{
  "horizontal_flip": true,
  "encoder_norm": "groupnorm",
  "encoder_weight_standardization": true,
  "decoder_widths": [32, 64, 96, 128],
  "decoder_block": "plain",
  "decoder_upsampling": "nearest_conv",
  "residual_init": "none",
  "momentum": 0.95,
  "nesterov": true,
  "orthogonalizer": "newton_schulz_5",
  "batch_size": 64,
  "weight_decay": 0.03
}
Rows from block 15 of the encoder, named by matrix and row number. Each number is 50 + 10 x the weight over its row's rms, rounded and kept within 0 to 99. All counts start at 0. After the name is the row's rms in percent of the matrix's.
# convs1: 3x3 conv (encoder.blocks.15.convs.1.weight, 216x216x3x3, standardized in use), inputs 136-152, a 3x3 kernel for each
convs1.67 111:54 49 46 50 55 55 51 52 56 50 60 43 86 37 49 39 51 38 49 53 53 50 48 49 50 48 54 47 50 52 45 56 47 53 47 48 56 54 41 43 40 41 69 32 50 46 40 35 32 58 51 58 46 35 45 64 37 46 76 49 54 24 51 37 35 54 49 64 54 25 72 67 56 36 59 51 21 34 39 51 56 52 34 55 44 37 69 88 48 42 49 49 54 48 51 52 53 47 53 42 50 49 53 53 52 35 50 34 44 46 52 57 60 43 57 66 54 49 52 50 54 48 50 48 53 53 50 54 53 53 47 51 46 45 51 56 49 53 51 55 47 52 52 52 32 50 58 64 31 50 47 64 50
convs1.68 089:47 48 56 48 48 52 44 47 46 29 34 73 55 69 50 39 70 60 52 49 63 59 57 52 50 55 57 60 50 59 51 47 58 50 61 53 42 45 52 63 39 47 63 55 52 36 51 46 53 41 46 40 61 39 50 70 57 61 46 51 48 47 65 49 50 63 42 62 46 49 47 53 47 35 38 35 56 64 43 49 56 64 77 39 50 55 41 36 44 60 51 59 46 54 46 47 60 44 45 39 62 60 34 46 46 55 51 44 43 55 47 27 51 38 40 70 71 59 45 43 55 55 49 50 52 49 48 40 44 47 44 60 50 53 54 58 43 56 53 61 56 48 42 51 47 55 59 59 46 66 54 46 53
convs1.69 103:48 42 40 46 42 48 47 53 46 58 23 51 52 34 65 47 70 26 44 49 44 49 47 51 41 50 41 41 45 53 49 45 53 48 45 45 54 45 39 33 73 43 46 30 56 49 50 62 44 65 61 60 29 36 44 62 57 48 71 68 44 55 65 50 66 50 37 45 36 50 72 35 41 36 51 40 65 46 50 49 35 44 42 35 65 51 19 64 48 44 41 41 47 44 45 55 46 40 38 60 28 44 56 33 35 50 42 51 46 39 36 33 54 18 58 52 30 47 54 51 45 52 41 40 56 58 52 48 45 44 46 51 53 53 63 46 64 46 50 61 56 51 54 48 37 31 49 43 43 61 54 51 46
convs1.70 114:54 48 49 48 54 52 46 50 51 47 70 39 51 42 44 43 45 53 45 51 47 49 48 52 50 48 51 49 55 53 50 50 52 48 49 51 42 64 63 41 54 59 59 51 50 41 65 32 62 64 37 55 56 42 37 41 53 56 43 59 53 29 49 52 55 49 60 52 32 60 36 53 37 43 57 40 41 36 26 37 52 34 81 56 25 57 36 50 23 57 48 50 46 50 48 46 48 46 50 62 66 44 53 63 45 40 62 46 65 48 47 28 33 50 50 56 53 50 47 51 50 53 49 53 52 49 50 50 51 49 45 48 49 46 48 53 51 46 47 47 45 53 54 53 56 55 55 69 20 47 30 60 51
convs1.71 074:51 47 38 49 50 50 58 45 49 75 60 50 60 67 67 44 81 63 53 51 56 47 46 43 47 55 52 47 48 45 55 58 43 41 52 60 52 57 80 46 60 88 52 43 53 33 36 31 34 20 31 37 45 35 43 50 54 47 36 54 52 70 64 45 66 39 43 44 51 56 40 61 68 47 50 53 54 33 50 46 57 56 66 56 35 41 64 35 49 45 48 55 48 63 47 51 46 53 47 43 78 39 45 58 51 48 37 50 51 47 58 47 59 54 45 62 50 53 47 50 50 59 61 46 58 58 51 46 62 42 70 52 51 49 40 45 54 56 47 55 52 54 47 54 45 73 73 47 52 60 34 40 62
convs1.72 094:59 43 56 53 42 50 47 40 53 74 62 37 46 48 58 39 42 51 51 49 53 44 62 51 47 44 55 45 49 45 45 61 41 51 55 57 36 59 57 17 57 62 38 67 60 52 24 58 36 58 28 49 43 33 54 46 51 58 59 56 46 62 61 52 50 51 51 43 55 44 30 48 49 78 44 46 52 51 43 50 66 60 46 64 56 45 40 48 56 53 53 42 43 55 55 44 49 47 43 60 52 60 55 36 52 42 40 42 49 39 58 48 40 43 65 64 68 47 43 47 45 48 44 52 38 42 54 57 47 43 47 48 41 57 50 53 52 53 60 52 47 60 55 51 68 71 61 53 59 53 29 25 48
convs1.73 115:54 48 50 56 57 50 54 51 52 57 59 51 64 46 43 63 40 31 48 52 52 51 53 51 47 46 53 52 46 44 46 50 45 47 55 52 39 53 57 54 37 34 63 54 58 45 37 42 58 44 37 64 41 49 50 64 54 27 42 53 42 45 40 41 35 51 47 47 49 46 47 53 48 38 65 62 49 54 46 81 31 38 62 50 32 75 50 46 49 61 52 52 53 51 52 47 53 48 56 58 53 54 85 37 27 34 63 69 50 28 47 46 40 43 68 60 61 51 54 53 47 50 53 54 55 50 47 47 49 56 48 48 46 46 51 51 52 46 54 42 53 46 52 55 45 53 46 56 54 39 50 67 57
convs1.74 082:54 44 58 47 53 53 47 50 51 61 58 54 62 70 66 57 75 60 53 62 53 59 45 44 52 61 50 39 59 49 57 53 53 56 56 51 54 53 61 50 55 66 59 56 40 29 30 33 30 27 20 34 29 21 70 52 54 57 51 45 61 71 62 70 58 38 51 44 44 51 63 58 64 34 61 55 59 45 62 35 50 60 80 58 24 52 45 42 62 47 47 51 56 47 45 49 49 50 51 60 61 44 49 49 52 42 55 54 54 43 48 47 54 48 56 68 70 52 57 43 49 57 53 47 47 47 52 57 42 60 51 56 47 55 47 50 57 53 56 48 54 48 52 44 55 59 68 36 58 56 28 51 23
convs1.75 109:49 45 57 44 44 55 51 53 45 55 63 56 69 49 59 49 55 64 54 47 47 48 55 45 47 51 49 51 51 55 54 45 58 50 51 46 51 52 56 63 65 54 39 57 58 67 21 44 30 43 47 51 74 43 55 43 59 62 55 56 64 62 47 45 67 53 39 48 35 72 58 70 67 69 33 47 44 66 56 54 54 55 47 23 28 37 32 41 43 29 50 47 47 45 56 47 46 50 48 67 51 61 40 45 46 38 46 59 61 37 32 56 75 55 51 40 69 51 48 58 45 48 48 49 49 51 47 49 50 50 52 55 47 54 45 56 55 48 47 48 50 47 42 54 56 73 44 44 47 66 56 67 55
convs1.76 108:48 49 45 51 46 46 47 49 48 64 54 38 32 07 49 39 54 46 53 48 44 49 51 53 46 46 58 54 47 48 47 47 46 47 52 51 55 60 44 50 54 29 49 77 56 48 60 39 50 39 88 41 89 45 35 60 47 39 42 64 45 66 54 58 57 56 43 46 51 48 49 44 44 53 48 43 11 32 37 51 26 67 50 64 61 41 76 46 59 27 51 46 54 48 47 49 47 49 54 46 64 38 39 73 77 44 56 48 46 62 44 34 73 54 42 54 62 53 52 46 49 45 49 47 52 56 52 48 50 50 52 52 45 51 43 47 52 53 51 52 45 51 50 51 50 59 54 53 42 46 46 51 31
convs1.77 105:50 48 50 48 49 50 48 48 50 43 46 34 48 54 73 46 56 53 48 52 51 52 49 49 49 53 53 51 50 51 50 51 47 48 50 48 46 61 51 60 25 50 55 45 67 40 48 45 52 26 58 41 71 49 43 48 53 67 48 34 54 50 44 54 50 45 49 38 39 51 53 40 38 54 47 58 55 67 93 30 57 44 43 44 63 08 53 47 41 64 50 52 49 50 50 51 54 49 51 48 57 41 65 73 89 55 39 64 45 46 45 69 26 63 56 39 72 49 50 50 50 50 51 47 49 52 48 46 54 46 50 49 47 48 49 51 48 49 48 54 48 51 48 50 44 64 44 47 54 72 52 44 45
convs1.78 117:47 47 46 47 49 49 48 46 53 71 58 49 32 70 41 39 49 76 54 51 49 47 50 45 50 46 44 47 46 46 44 49 53 54 58 48 55 44 53 67 56 58 64 45 54 63 45 42 46 53 43 68 30 23 58 38 45 43 38 24 38 47 61 50 60 43 39 54 40 49 49 66 50 58 62 48 72 17 50 58 35 39 37 22 25 71 19 55 36 75 46 51 45 46 52 45 44 57 43 46 64 41 42 43 43 66 48 54 52 51 55 34 52 47 53 50 57 49 48 53 49 45 53 44 49 53 54 48 49 41 56 53 50 52 49 54 55 47 39 48 55 47 49 44 57 66 51 43 38 49 33 38 54
convs1.79 118:47 49 53 52 49 51 51 48 57 27 45 56 65 58 56 47 39 39 55 50 47 55 54 48 53 56 54 49 54 53 47 46 53 45 52 48 38 55 52 40 95 59 60 61 46 60 48 56 51 64 58 35 31 38 44 25 55 47 70 44 51 52 55 49 56 54 46 61 62 48 49 37 51 44 71 44 53 33 57 60 48 44 50 58 47 56 26 56 48 51 51 51 49 44 46 47 52 49 54 57 55 61 33 41 39 52 49 49 42 50 39 50 43 75 45 56 47 49 49 51 54 48 43 52 47 49 54 54 44 53 52 49 52 57 48 50 51 54 54 58 47 48 46 42 57 32 48 65 42 51 44 59 54
convs1.80 102:51 50 49 51 55 51 51 41 53 56 57 46 45 80 42 68 60 39 52 55 50 56 47 56 55 50 49 49 48 55 41 54 64 48 49 51 45 50 59 47 68 39 47 59 45 33 15 17 51 47 50 19 44 36 45 45 26 58 44 65 55 47 70 45 54 60 46 46 67 55 55 55 28 48 77 43 59 57 39 67 58 68 70 48 60 50 50 31 44 64 47 56 52 53 57 50 52 47 47 54 55 55 51 47 41 63 73 43 53 38 30 61 56 57 63 78 72 46 47 51 56 48 48 53 54 58 49 53 45 51 49 44 53 57 57 52 42 44 47 40 56 42 55 48 56 50 51 69 75 63 80 45 52
convs1.81 114:45 47 54 52 43 58 47 45 51 41 76 42 51 58 52 62 50 65 48 50 53 50 46 56 52 44 52 49 47 48 48 52 51 46 53 49 36 41 41 50 54 36 42 43 67 62 51 73 66 41 55 56 48 53 60 29 27 41 66 66 53 39 44 57 50 27 75 64 42 38 58 55 53 42 51 75 55 32 57 55 56 55 75 58 51 69 42 37 44 47 46 56 44 55 50 52 49 53 55 52 43 66 35 63 49 36 36 38 52 16 51 54 53 66 47 51 54 50 51 51 48 55 46 53 48 48 47 46 55 55 44 53 53 55 48 50 49 53 49 50 48 46 50 45 66 45 45 49 41 53 54 42 51
convs1.82 090:54 54 55 51 44 46 51 48 46 69 45 45 26 48 34 56 58 23 55 55 54 46 45 46 46 58 49 47 53 58 47 44 46 57 48 46 44 50 56 31 41 51 53 61 52 35 56 75 85 61 46 53 56 63 57 59 77 56 49 43 67 60 65 61 57 42 55 81 67 48 34 44 57 46 43 53 49 66 46 35 49 72 47 40 65 33 44 33 16 44 49 57 50 48 43 43 53 55 53 38 51 51 57 67 61 44 37 36 24 27 67 64 52 65 44 48 45 55 55 48 54 52 54 50 46 52 46 44 48 43 48 41 44 39 48 44 41 50 44 55 44 50 48 45 71 86 50 54 66 64 50 49 56
convs1.83 076:51 42 57 49 54 43 50 51 44 46 38 56 65 52 40 57 46 48 56 54 45 47 46 53 50 48 52 58 52 47 61 47 59 47 51 47 40 53 50 45 59 56 43 47 68 50 57 37 70 44 33 43 41 60 44 63 41 70 35 60 61 54 43 53 55 64 74 56 63 53 71 63 67 74 68 62 80 64 51 50 55 34 71 37 24 37 66 34 54 67 50 55 53 53 50 48 51 46 55 65 42 71 44 52 61 33 38 37 43 74 50 59 56 65 37 49 43 54 47 56 54 47 58 53 47 50 57 42 52 45 45 50 42 49 52 44 48 48 55 45 50 68 56 48 39 41 62 47 50 49 57 60 42
convs1.84 070:47 52 49 43 49 42 45 54 50 31 48 30 57 51 52 50 59 39 55 54 46 44 54 51 53 53 46 51 52 53 55 47 59 54 49 51 35 38 39 60 50 49 60 54 40 42 56 51 50 37 49 52 46 55 61 56 54 75 67 47 59 69 52 46 61 51 52 56 38 60 56 53 53 42 46 66 55 56 49 76 69 53 30 32 35 51 37 37 28 32 52 50 54 47 46 49 47 43 53 51 57 68 44 34 30 40 71 37 41 34 33 42 37 29 28 30 15 57 50 53 50 46 43 52 50 48 48 53 47 46 48 48 42 53 54 48 51 57 48 43 54 53 45 59 40 48 46 51 37 38 41 45 68
convs1.85 082:42 49 46 44 55 49 51 58 57 47 44 44 35 54 48 51 44 41 48 46 59 44 52 43 53 51 42 45 57 44 58 57 54 42 52 43 54 37 58 54 55 53 50 45 58 67 71 55 66 61 41 57 83 38 44 54 57 65 54 43 35 52 59 52 71 69 46 67 54 52 39 64 62 58 62 53 59 77 53 59 67 49 34 47 49 52 30 67 33 62 56 48 50 42 52 48 47 42 44 42 59 42 57 75 26 48 31 65 29 47 60 56 45 67 53 64 75 50 48 47 48 51 47 51 53 40 57 50 43 50 47 44 43 46 56 41 50 45 49 43 55 54 54 44 41 61 45 77 78 38 49 57 41
convs1.86 068:48 50 47 52 49 43 48 48 46 55 56 59 69 63 62 39 54 91 49 46 48 43 49 53 47 50 43 45 48 45 47 46 46 48 51 47 52 47 67 50 72 37 57 48 48 40 54 43 63 60 65 55 33 55 32 36 55 47 78 52 39 41 49 45 48 55 58 40 63 42 39 64 44 58 51 44 66 48 42 51 57 77 26 53 39 41 80 40 41 71 50 53 47 49 51 49 52 48 53 51 53 47 64 36 80 44 41 46 38 43 42 59 67 54 31 20 67 44 45 50 43 48 44 48 42 51 52 50 48 43 48 53 47 44 45 51 49 53 48 45 44 55 46 50 53 62 51 21 46 47 41 30 53
convs1.87 115:50 50 50 49 53 47 51 49 53 56 63 44 35 04 49 67 56 46 52 53 50 51 54 49 49 50 47 54 48 52 50 51 52 53 51 50 54 60 48 41 54 38 54 45 55 64 60 45 50 11 66 62 58 56 56 58 43 50 99 57 57 49 37 49 39 41 38 64 60 57 37 46 54 42 34 54 67 63 54 50 50 58 29 55 42 96 52 48 54 43 54 51 48 51 47 54 53 52 48 41 57 64 35 65 55 70 45 43 50 60 40 46 29 53 56 45 40 52 48 51 49 51 48 52 51 50 53 51 51 47 54 49 52 55 54 49 51 51 50 49 51 48 51 46 52 64 31 44 69 38 60 62 57
convs1.88 119:49 53 50 50 55 54 50 45 46 36 56 36 54 71 57 46 38 46 46 45 46 47 54 50 45 51 54 52 47 42 44 53 55 50 53 54 76 52 70 35 51 53 54 32 62 52 32 29 61 39 36 59 65 54 68 40 39 54 77 49 51 54 35 56 52 60 67 56 65 45 48 41 41 27 58 71 44 73 44 39 46 54 55 79 40 49 59 46 46 52 47 43 48 54 51 50 42 50 47 43 36 46 36 74 68 45 44 42 72 58 59 45 54 72 52 42 50 51 45 51 50 46 49 53 50 45 53 57 54 53 53 52 54 55 45 48 56 44 46 53 54 48 44 51 53 20 51 44 71 69 57 49 33
convs1.89 116:49 52 51 50 54 47 49 49 51 46 37 46 63 64 47 23 75 68 49 51 48 47 46 50 47 52 53 52 53 54 48 49 52 51 55 50 48 51 49 61 52 63 42 39 49 38 48 61 66 64 53 68 51 42 70 53 45 56 55 50 44 24 67 60 45 58 47 54 52 44 48 46 53 36 56 59 60 43 61 55 55 58 54 55 44 61 64 66 37 41 50 46 49 49 59 51 49 51 52 44 47 54 43 47 44 44 45 29 55 56 43 65 48 48 58 47 59 53 50 51 53 50 46 51 52 50 49 48 54 53 47 50 46 49 47 50 49 47 51 50 49 49 53 54 43 55 31 11 64 48 74 59 63
convs1.90 089:50 46 45 49 58 49 53 47 57 34 65 38 54 70 56 39 50 41 57 55 47 52 59 49 46 58 52 52 45 54 48 41 52 46 52 54 69 61 55 29 48 65 28 64 59 69 42 49 49 38 47 66 69 50 61 51 54 46 50 47 40 44 55 41 39 56 57 63 61 51 51 50 23 46 60 58 62 60 52 65 56 38 57 51 43 60 35 45 41 45 54 54 49 48 52 57 51 54 56 62 73 40 32 64 46 39 69 41 75 45 68 45 69 50 36 57 45 51 48 47 46 52 52 50 52 44 60 47 55 53 45 53 50 51 61 54 56 49 45 56 49 54 52 58 48 31 50 55 60 59 56 45 53
convs1.91 123:50 50 49 45 47 53 50 55 46 44 41 44 54 43 54 40 20 33 50 49 51 55 46 55 54 55 50 51 53 55 55 49 47 58 52 54 54 48 48 58 55 46 41 48 57 52 32 39 60 54 40 61 55 37 58 42 51 36 28 58 55 25 49 56 32 60 47 50 55 45 59 52 50 66 53 44 46 30 42 30 52 40 77 43 50 37 68 71 67 49 47 52 51 48 53 49 46 54 46 48 73 50 45 30 57 71 74 41 55 56 41 29 47 61 55 63 64 55 55 49 49 61 50 53 53 48 50 54 51 49 51 53 46 49 46 55 49 55 54 51 53 55 47 47 54 49 42 63 58 45 37 33 46
convs1.92 122:44 51 47 46 53 46 50 56 47 45 62 54 33 72 51 43 61 49 49 56 50 48 52 49 47 50 49 54 49 55 52 52 49 55 45 43 62 66 60 40 63 53 49 37 49 72 57 27 65 18 37 58 58 44 58 48 36 51 53 48 56 50 47 64 37 62 25 61 45 54 57 64 58 22 55 41 65 63 49 52 66 44 35 48 71 51 69 45 39 54 55 46 49 48 55 52 44 46 51 41 61 44 39 99 64 47 38 34 53 63 55 38 84 58 55 41 48 54 52 52 53 50 54 55 50 48 48 49 49 49 53 49 50 56 49 56 50 47 54 49 44 49 46 53 62 45 42 40 56 48 40 43 57
convs1.93 115:51 49 51 51 49 53 49 53 49 47 45 39 36 65 49 40 28 88 52 52 49 51 52 51 51 51 50 51 49 49 52 50 50 49 50 52 44 62 50 56 93 34 60 56 44 35 47 58 45 18 58 60 38 48 46 46 61 51 68 48 42 40 39 51 50 49 55 34 52 28 46 58 50 50 65 48 24 43 38 53 35 42 60 51 55 50 28 34 44 43 51 51 49 49 50 52 50 53 49 50 46 48 51 23 45 40 96 51 47 45 44 45 62 43 63 35 80 50 50 52 52 48 53 48 49 52 51 52 52 50 48 54 48 53 53 48 52 50 49 46 48 48 53 51 42 45 43 61 29 73 32 80 59
convs1.94 088:54 48 54 52 54 46 55 53 52 45 55 43 64 28 68 37 31 48 53 47 49 53 49 50 44 49 55 56 49 54 43 50 50 46 54 53 49 67 61 50 69 63 68 67 55 69 67 56 73 49 54 63 63 60 59 58 46 62 55 51 40 72 51 58 61 59 49 37 43 25 62 49 43 40 44 47 59 66 43 45 39 45 44 52 44 59 22 33 56 65 49 54 48 46 51 44 46 46 55 40 42 39 47 37 42 64 35 63 33 44 42 62 46 27 65 48 43 48 54 43 51 43 52 46 46 53 52 44 50 55 45 51 50 47 51 52 48 47 48 46 50 53 48 46 55 40 38 52 10 59 52 45 47
convs1.95 109:51 56 50 54 49 47 49 49 48 61 37 40 26 40 38 44 56 60 51 50 49 49 53 54 48 55 54 53 54 53 52 48 51 49 53 54 48 38 47 42 93 52 41 75 53 53 52 62 55 31 60 46 61 75 57 61 54 59 20 50 48 50 55 52 61 37 40 59 54 59 71 59 58 39 29 39 60 70 41 71 20 57 38 52 31 42 40 41 36 40 50 45 51 48 51 47 44 51 49 46 51 56 55 51 30 49 55 33 54 51 54 46 77 43 32 50 24 54 55 49 47 54 52 50 49 54 49 51 53 54 47 50 49 51 49 46 47 47 52 46 51 49 51 47 46 52 47 39 47 35 60 43 25
convs1.96 098:53 55 46 55 58 56 48 43 49 72 42 53 62 52 61 51 50 56 48 51 53 52 51 54 51 59 56 56 49 54 52 46 57 45 53 47 33 52 36 61 53 64 45 62 75 61 39 39 65 53 62 65 40 49 66 56 47 53 61 42 53 48 35 66 51 53 63 73 47 61 64 50 47 39 59 66 34 57 53 62 49 39 27 57 44 36 42 36 47 46 56 47 51 47 47 57 56 54 49 47 68 71 57 60 36 35 40 37 43 52 55 40 56 49 39 43 54 57 45 47 50 47 55 55 47 48 48 54 51 52 46 49 56 50 45 52 55 48 49 42 51 53 47 48 62 57 57 54 51 50 57 47 49
convs1.97 060:46 46 46 45 46 47 49 45 45 40 55 55 54 65 60 65 81 76 46 46 45 45 45 45 45 46 47 44 45 46 45 44 45 48 46 44 62 48 54 41 53 48 61 43 54 41 38 42 57 45 66 40 64 80 57 40 47 45 56 51 49 62 66 48 40 59 51 45 46 59 64 60 50 54 64 45 56 58 37 45 42 58 68 65 49 52 80 50 51 62 47 45 47 45 44 43 45 45 47 59 69 53 65 61 56 43 44 49 45 57 65 62 84 67 52 51 89 47 45 47 45 44 44 44 44 46 44 46 44 43 46 42 44 47 44 45 48 46 46 47 46 47 47 45 38 82 56 48 64 72 54 37 41
convs1.98 113:54 49 53 51 50 52 50 50 53 43 40 60 67 55 46 34 50 57 48 47 53 48 53 56 49 49 44 55 56 55 55 49 47 50 52 58 35 46 51 50 49 27 62 55 47 71 68 37 48 45 63 32 37 47 50 63 39 61 76 59 52 47 53 59 62 47 63 58 55 62 52 82 43 28 40 40 53 41 62 47 56 34 49 65 33 23 82 49 50 54 49 51 47 50 52 49 54 53 48 75 64 57 65 35 36 59 52 50 58 60 48 62 56 35 61 42 40 50 47 54 52 52 54 49 48 53 49 55 51 48 48 56 54 52 46 55 49 44 56 48 49 53 49 53 46 72 41 44 62 47 36 59 44
convs1.99 114:48 51 46 55 48 50 46 54 48 56 40 46 35 31 33 43 36 50 53 45 47 50 49 50 53 45 49 45 51 52 52 48 49 47 52 52 46 46 51 48 57 34 43 50 38 61 73 77 75 63 43 46 47 60 51 42 48 83 59 56 61 53 60 48 47 43 41 37 64 43 46 49 72 51 41 49 47 46 52 46 43 38 58 68 51 72 34 40 43 66 50 49 51 52 53 50 53 51 46 43 48 54 28 35 79 41 55 27 29 25 53 80 49 42 37 35 29 50 53 47 50 49 46 48 50 52 44 47 52 49 45 50 47 50 47 46 47 49 51 49 51 54 47 48 41 74 42 65 63 49 42 50 63
convs1.100 118:49 46 55 48 49 50 48 58 53 50 52 47 28 75 50 56 61 39 55 47 50 44 57 51 56 51 42 46 52 47 55 41 52 53 46 51 60 49 45 54 34 58 50 65 49 66 70 50 53 58 54 61 41 51 56 68 46 59 35 52 43 46 52 41 48 45 44 37 50 63 51 50 40 32 44 50 52 49 64 38 58 54 59 47 67 40 34 71 43 50 52 56 44 49 44 48 54 47 53 31 64 48 61 49 45 53 60 44 58 58 59 49 58 50 47 42 52 51 53 51 51 48 45 42 50 47 47 57 52 48 56 55 50 56 46 49 53 42 47 50 46 52 46 53 33 85 34 71 57 46 42 49 62
convs1.101 113:49 57 49 48 53 49 53 50 47 36 63 66 53 80 46 37 48 58 56 56 49 46 46 42 46 44 47 48 48 53 49 49 51 54 50 50 41 36 74 31 53 34 46 56 62 35 48 29 50 32 56 49 32 77 64 64 31 46 56 41 60 44 72 58 43 60 40 29 63 55 70 53 41 54 47 39 71 46 55 63 37 66 48 55 64 61 28 57 52 30 48 47 53 51 55 52 50 48 44 45 39 62 55 46 64 36 57 41 37 53 75 45 47 59 50 68 34 45 47 45 53 50 51 51 54 46 59 53 53 44 54 46 47 51 53 49 47 58 52 47 52 53 52 49 38 57 18 54 45 60 54 62 40
convs1.102 073:58 52 56 44 51 55 47 52 49 32 35 65 50 27 42 49 64 43 45 48 44 58 54 47 51 44 47 57 54 47 44 52 54 55 49 51 40 52 54 49 66 48 46 48 49 50 49 36 62 54 41 52 57 58 69 42 64 63 60 71 55 44 52 53 66 82 53 51 47 55 60 54 77 47 56 65 65 67 68 73 64 38 75 52 62 31 54 49 34 45 46 41 51 51 51 46 49 52 47 63 51 44 56 38 48 48 36 53 58 54 71 61 62 85 51 32 43 54 60 54 52 41 53 58 51 51 48 43 51 44 45 55 42 43 55 48 48 49 52 56 51 52 48 45 70 55 32 74 40 63 59 64 41
convs1.103 112:54 50 47 47 53 50 49 53 50 53 46 63 63 65 24 46 65 76 49 57 47 54 51 49 47 49 53 53 45 52 54 53 48 56 51 53 65 41 44 60 55 51 37 55 46 50 57 57 49 54 80 71 65 63 75 57 39 53 46 49 43 49 50 42 42 48 52 52 44 41 48 47 50 40 46 52 81 34 53 38 53 46 33 35 58 52 42 54 57 59 49 48 51 53 55 50 50 47 48 49 48 40 57 44 48 48 27 66 52 46 40 65 82 56 45 55 38 52 54 50 50 52 57 51 56 50 52 51 56 48 50 51 56 50 52 49 53 55 52 50 51 50 50 53 45 38 50 57 53 45 61 55 62
convs1.104 079:53 55 48 52 50 49 46 54 47 57 63 34 61 43 34 59 70 43 57 48 51 52 55 50 49 54 49 48 49 49 57 46 41 57 51 54 16 47 61 36 52 49 53 77 61 63 57 54 58 54 67 57 64 49 62 66 52 38 45 57 56 53 37 46 66 52 51 51 77 43 54 59 60 42 48 56 51 43 43 68 70 42 50 59 38 53 56 35 26 49 57 44 50 50 53 47 54 48 51 32 53 56 48 55 36 43 57 41 55 49 36 38 26 62 39 58 32 49 46 55 52 56 51 46 55 54 52 46 43 56 51 48 54 50 44 58 44 49 54 45 46 37 47 51 43 43 49 47 53 58 48 62 55
convs1.105 076:55 52 37 50 49 46 42 47 46 47 56 57 64 55 63 48 61 72 54 47 42 44 50 55 52 42 47 48 46 40 45 40 50 43 50 53 47 49 52 50 60 48 56 69 52 48 59 53 59 65 49 42 56 66 36 39 58 46 64 55 54 66 38 53 40 59 49 29 30 55 60 64 56 63 55 59 51 50 49 37 48 39 69 55 55 33 85 77 45 58 51 54 55 52 46 45 48 47 47 43 51 56 69 44 56 47 44 57 38 56 52 34 43 27 44 28 67 41 53 51 47 48 53 42 40 51 51 46 45 51 48 43 48 47 50 43 45 48 48 51 51 44 56 45 58 55 52 45 41 46 37 49 55
convs1.106 079:52 48 44 46 48 47 50 48 54 62 54 30 62 71 55 52 38 64 44 54 44 50 54 47 57 65 50 49 51 49 42 48 50 52 43 56 53 56 60 44 59 51 48 44 39 71 36 53 77 46 91 61 52 73 63 58 65 53 60 46 51 49 44 51 49 62 59 55 60 51 47 47 47 65 44 32 59 48 40 40 36 65 73 49 41 55 81 52 55 68 54 52 48 40 47 49 54 48 43 50 68 48 62 53 58 45 36 49 34 62 39 53 54 66 42 18 70 47 49 42 49 58 51 43 43 48 51 40 47 53 49 54 49 44 48 48 53 46 47 49 44 48 57 45 51 59 42 31 33 63 34 44 35
convs1.107 087:53 55 57 59 50 55 43 54 50 45 48 30 39 50 48 69 82 32 46 48 48 50 52 44 44 49 59 48 47 58 54 55 55 45 46 46 44 67 56 40 48 57 57 50 64 57 54 39 59 36 41 23 36 37 59 65 38 57 60 40 51 74 58 44 64 64 47 45 55 58 64 52 60 53 52 57 71 57 65 63 70 60 68 36 37 53 53 72 61 51 50 52 58 50 53 63 52 55 58 44 55 69 49 39 51 49 32 46 31 59 71 66 56 75 44 32 53 49 53 53 51 51 49 57 53 46 42 56 49 47 51 50 49 51 43 55 51 47 50 53 50 52 46 45 56 49 58 47 49 32 45 46 46
convs1.108 100:48 49 51 53 53 52 51 52 49 44 43 32 64 53 78 32 55 52 49 52 52 46 50 52 52 49 53 52 53 53 54 51 53 56 53 48 35 43 43 89 62 59 23 50 48 53 32 39 56 68 66 61 35 51 42 53 61 61 56 52 53 40 49 48 53 38 61 34 48 57 55 26 57 64 45 49 45 53 72 59 53 52 36 41 52 52 48 59 37 71 51 47 47 47 48 51 49 54 54 56 43 51 58 46 79 50 35 34 36 67 42 62 57 49 45 65 55 51 50 53 51 47 50 50 52 50 49 49 53 50 47 52 49 56 50 48 50 51 50 52 50 55 52 51 49 50 48 50 34 51 84 45 44
convs1.109 081:49 51 51 50 51 50 49 49 52 40 39 38 43 25 44 31 33 36 53 51 48 52 51 50 50 54 50 50 49 49 48 47 47 51 50 52 35 38 50 42 24 44 51 29 47 47 54 49 44 34 60 39 27 41 45 49 47 37 25 57 44 42 54 74 52 56 59 69 46 68 62 42 66 46 47 62 63 59 61 48 50 67 63 46 67 48 49 36 33 36 49 51 49 53 51 54 49 51 51 60 45 58 46 74 64 49 55 67 36 65 60 44 54 55 21 63 40 47 51 49 52 52 52 52 51 53 52 50 54 51 54 48 50 51 53 48 55 54 52 55 53 48 48 46 59 48 47 57 47 37 45 38 54
convs1.110 128:52 52 51 49 50 56 54 45 46 51 58 50 64 47 46 44 30 62 45 59 40 46 42 41 49 58 57 47 50 53 50 35 57 50 57 43 53 59 54 47 57 44 52 51 45 39 63 24 36 46 67 44 45 40 56 70 55 54 47 41 44 44 47 60 44 44 61 56 45 63 46 54 42 26 56 62 56 35 44 57 37 50 65 44 66 33 60 62 64 60 52 53 45 50 49 45 42 43 47 35 52 63 30 44 65 70 48 43 36 71 57 50 50 30 62 40 56 52 48 43 49 52 53 56 60 56 57 49 48 57 41 59 45 40 45 52 45 50 39 45 45 56 58 51 43 47 60 26 76 49 43 59 22
convs1.111 117:44 47 42 44 46 48 45 44 49 45 48 46 60 36 05 42 49 45 47 50 47 45 45 49 52 44 41 50 51 54 45 44 52 52 51 42 50 56 60 47 73 41 41 43 49 58 42 38 44 60 73 34 40 37 63 47 42 50 47 51 40 48 61 42 41 56 67 49 46 51 53 42 58 66 60 78 62 72 59 64 44 56 84 51 63 56 57 34 33 42 45 52 56 49 51 46 53 53 53 60 44 65 41 58 70 34 47 53 56 62 61 41 38 35 43 39 46 50 46 54 51 51 47 49 44 55 45 51 50 55 52 48 49 49 52 52 49 44 47 48 47 43 52 48 40 56 42 46 23 52 53 65 48
convs1.112 056:50 50 53 53 49 46 54 53 50 37 24 49 28 20 56 42 15 47 53 51 54 50 56 50 52 53 52 49 52 49 50 54 53 49 55 54 42 51 53 42 34 50 44 48 48 48 37 33 58 75 39 58 35 25 36 48 54 44 51 54 44 42 41 70 49 52 63 41 47 51 29 59 32 74 55 50 51 43 40 36 45 65 64 28 66 50 54 65 66 54 48 51 48 53 52 51 55 54 55 75 59 70 68 70 55 64 57 46 21 46 73 68 65 59 51 31 47 53 54 52 48 51 56 51 57 50 53 54 53 53 53 51 55 55 56 55 57 54 51 51 48 51 52 52 43 48 30 48 44 59 51 59 55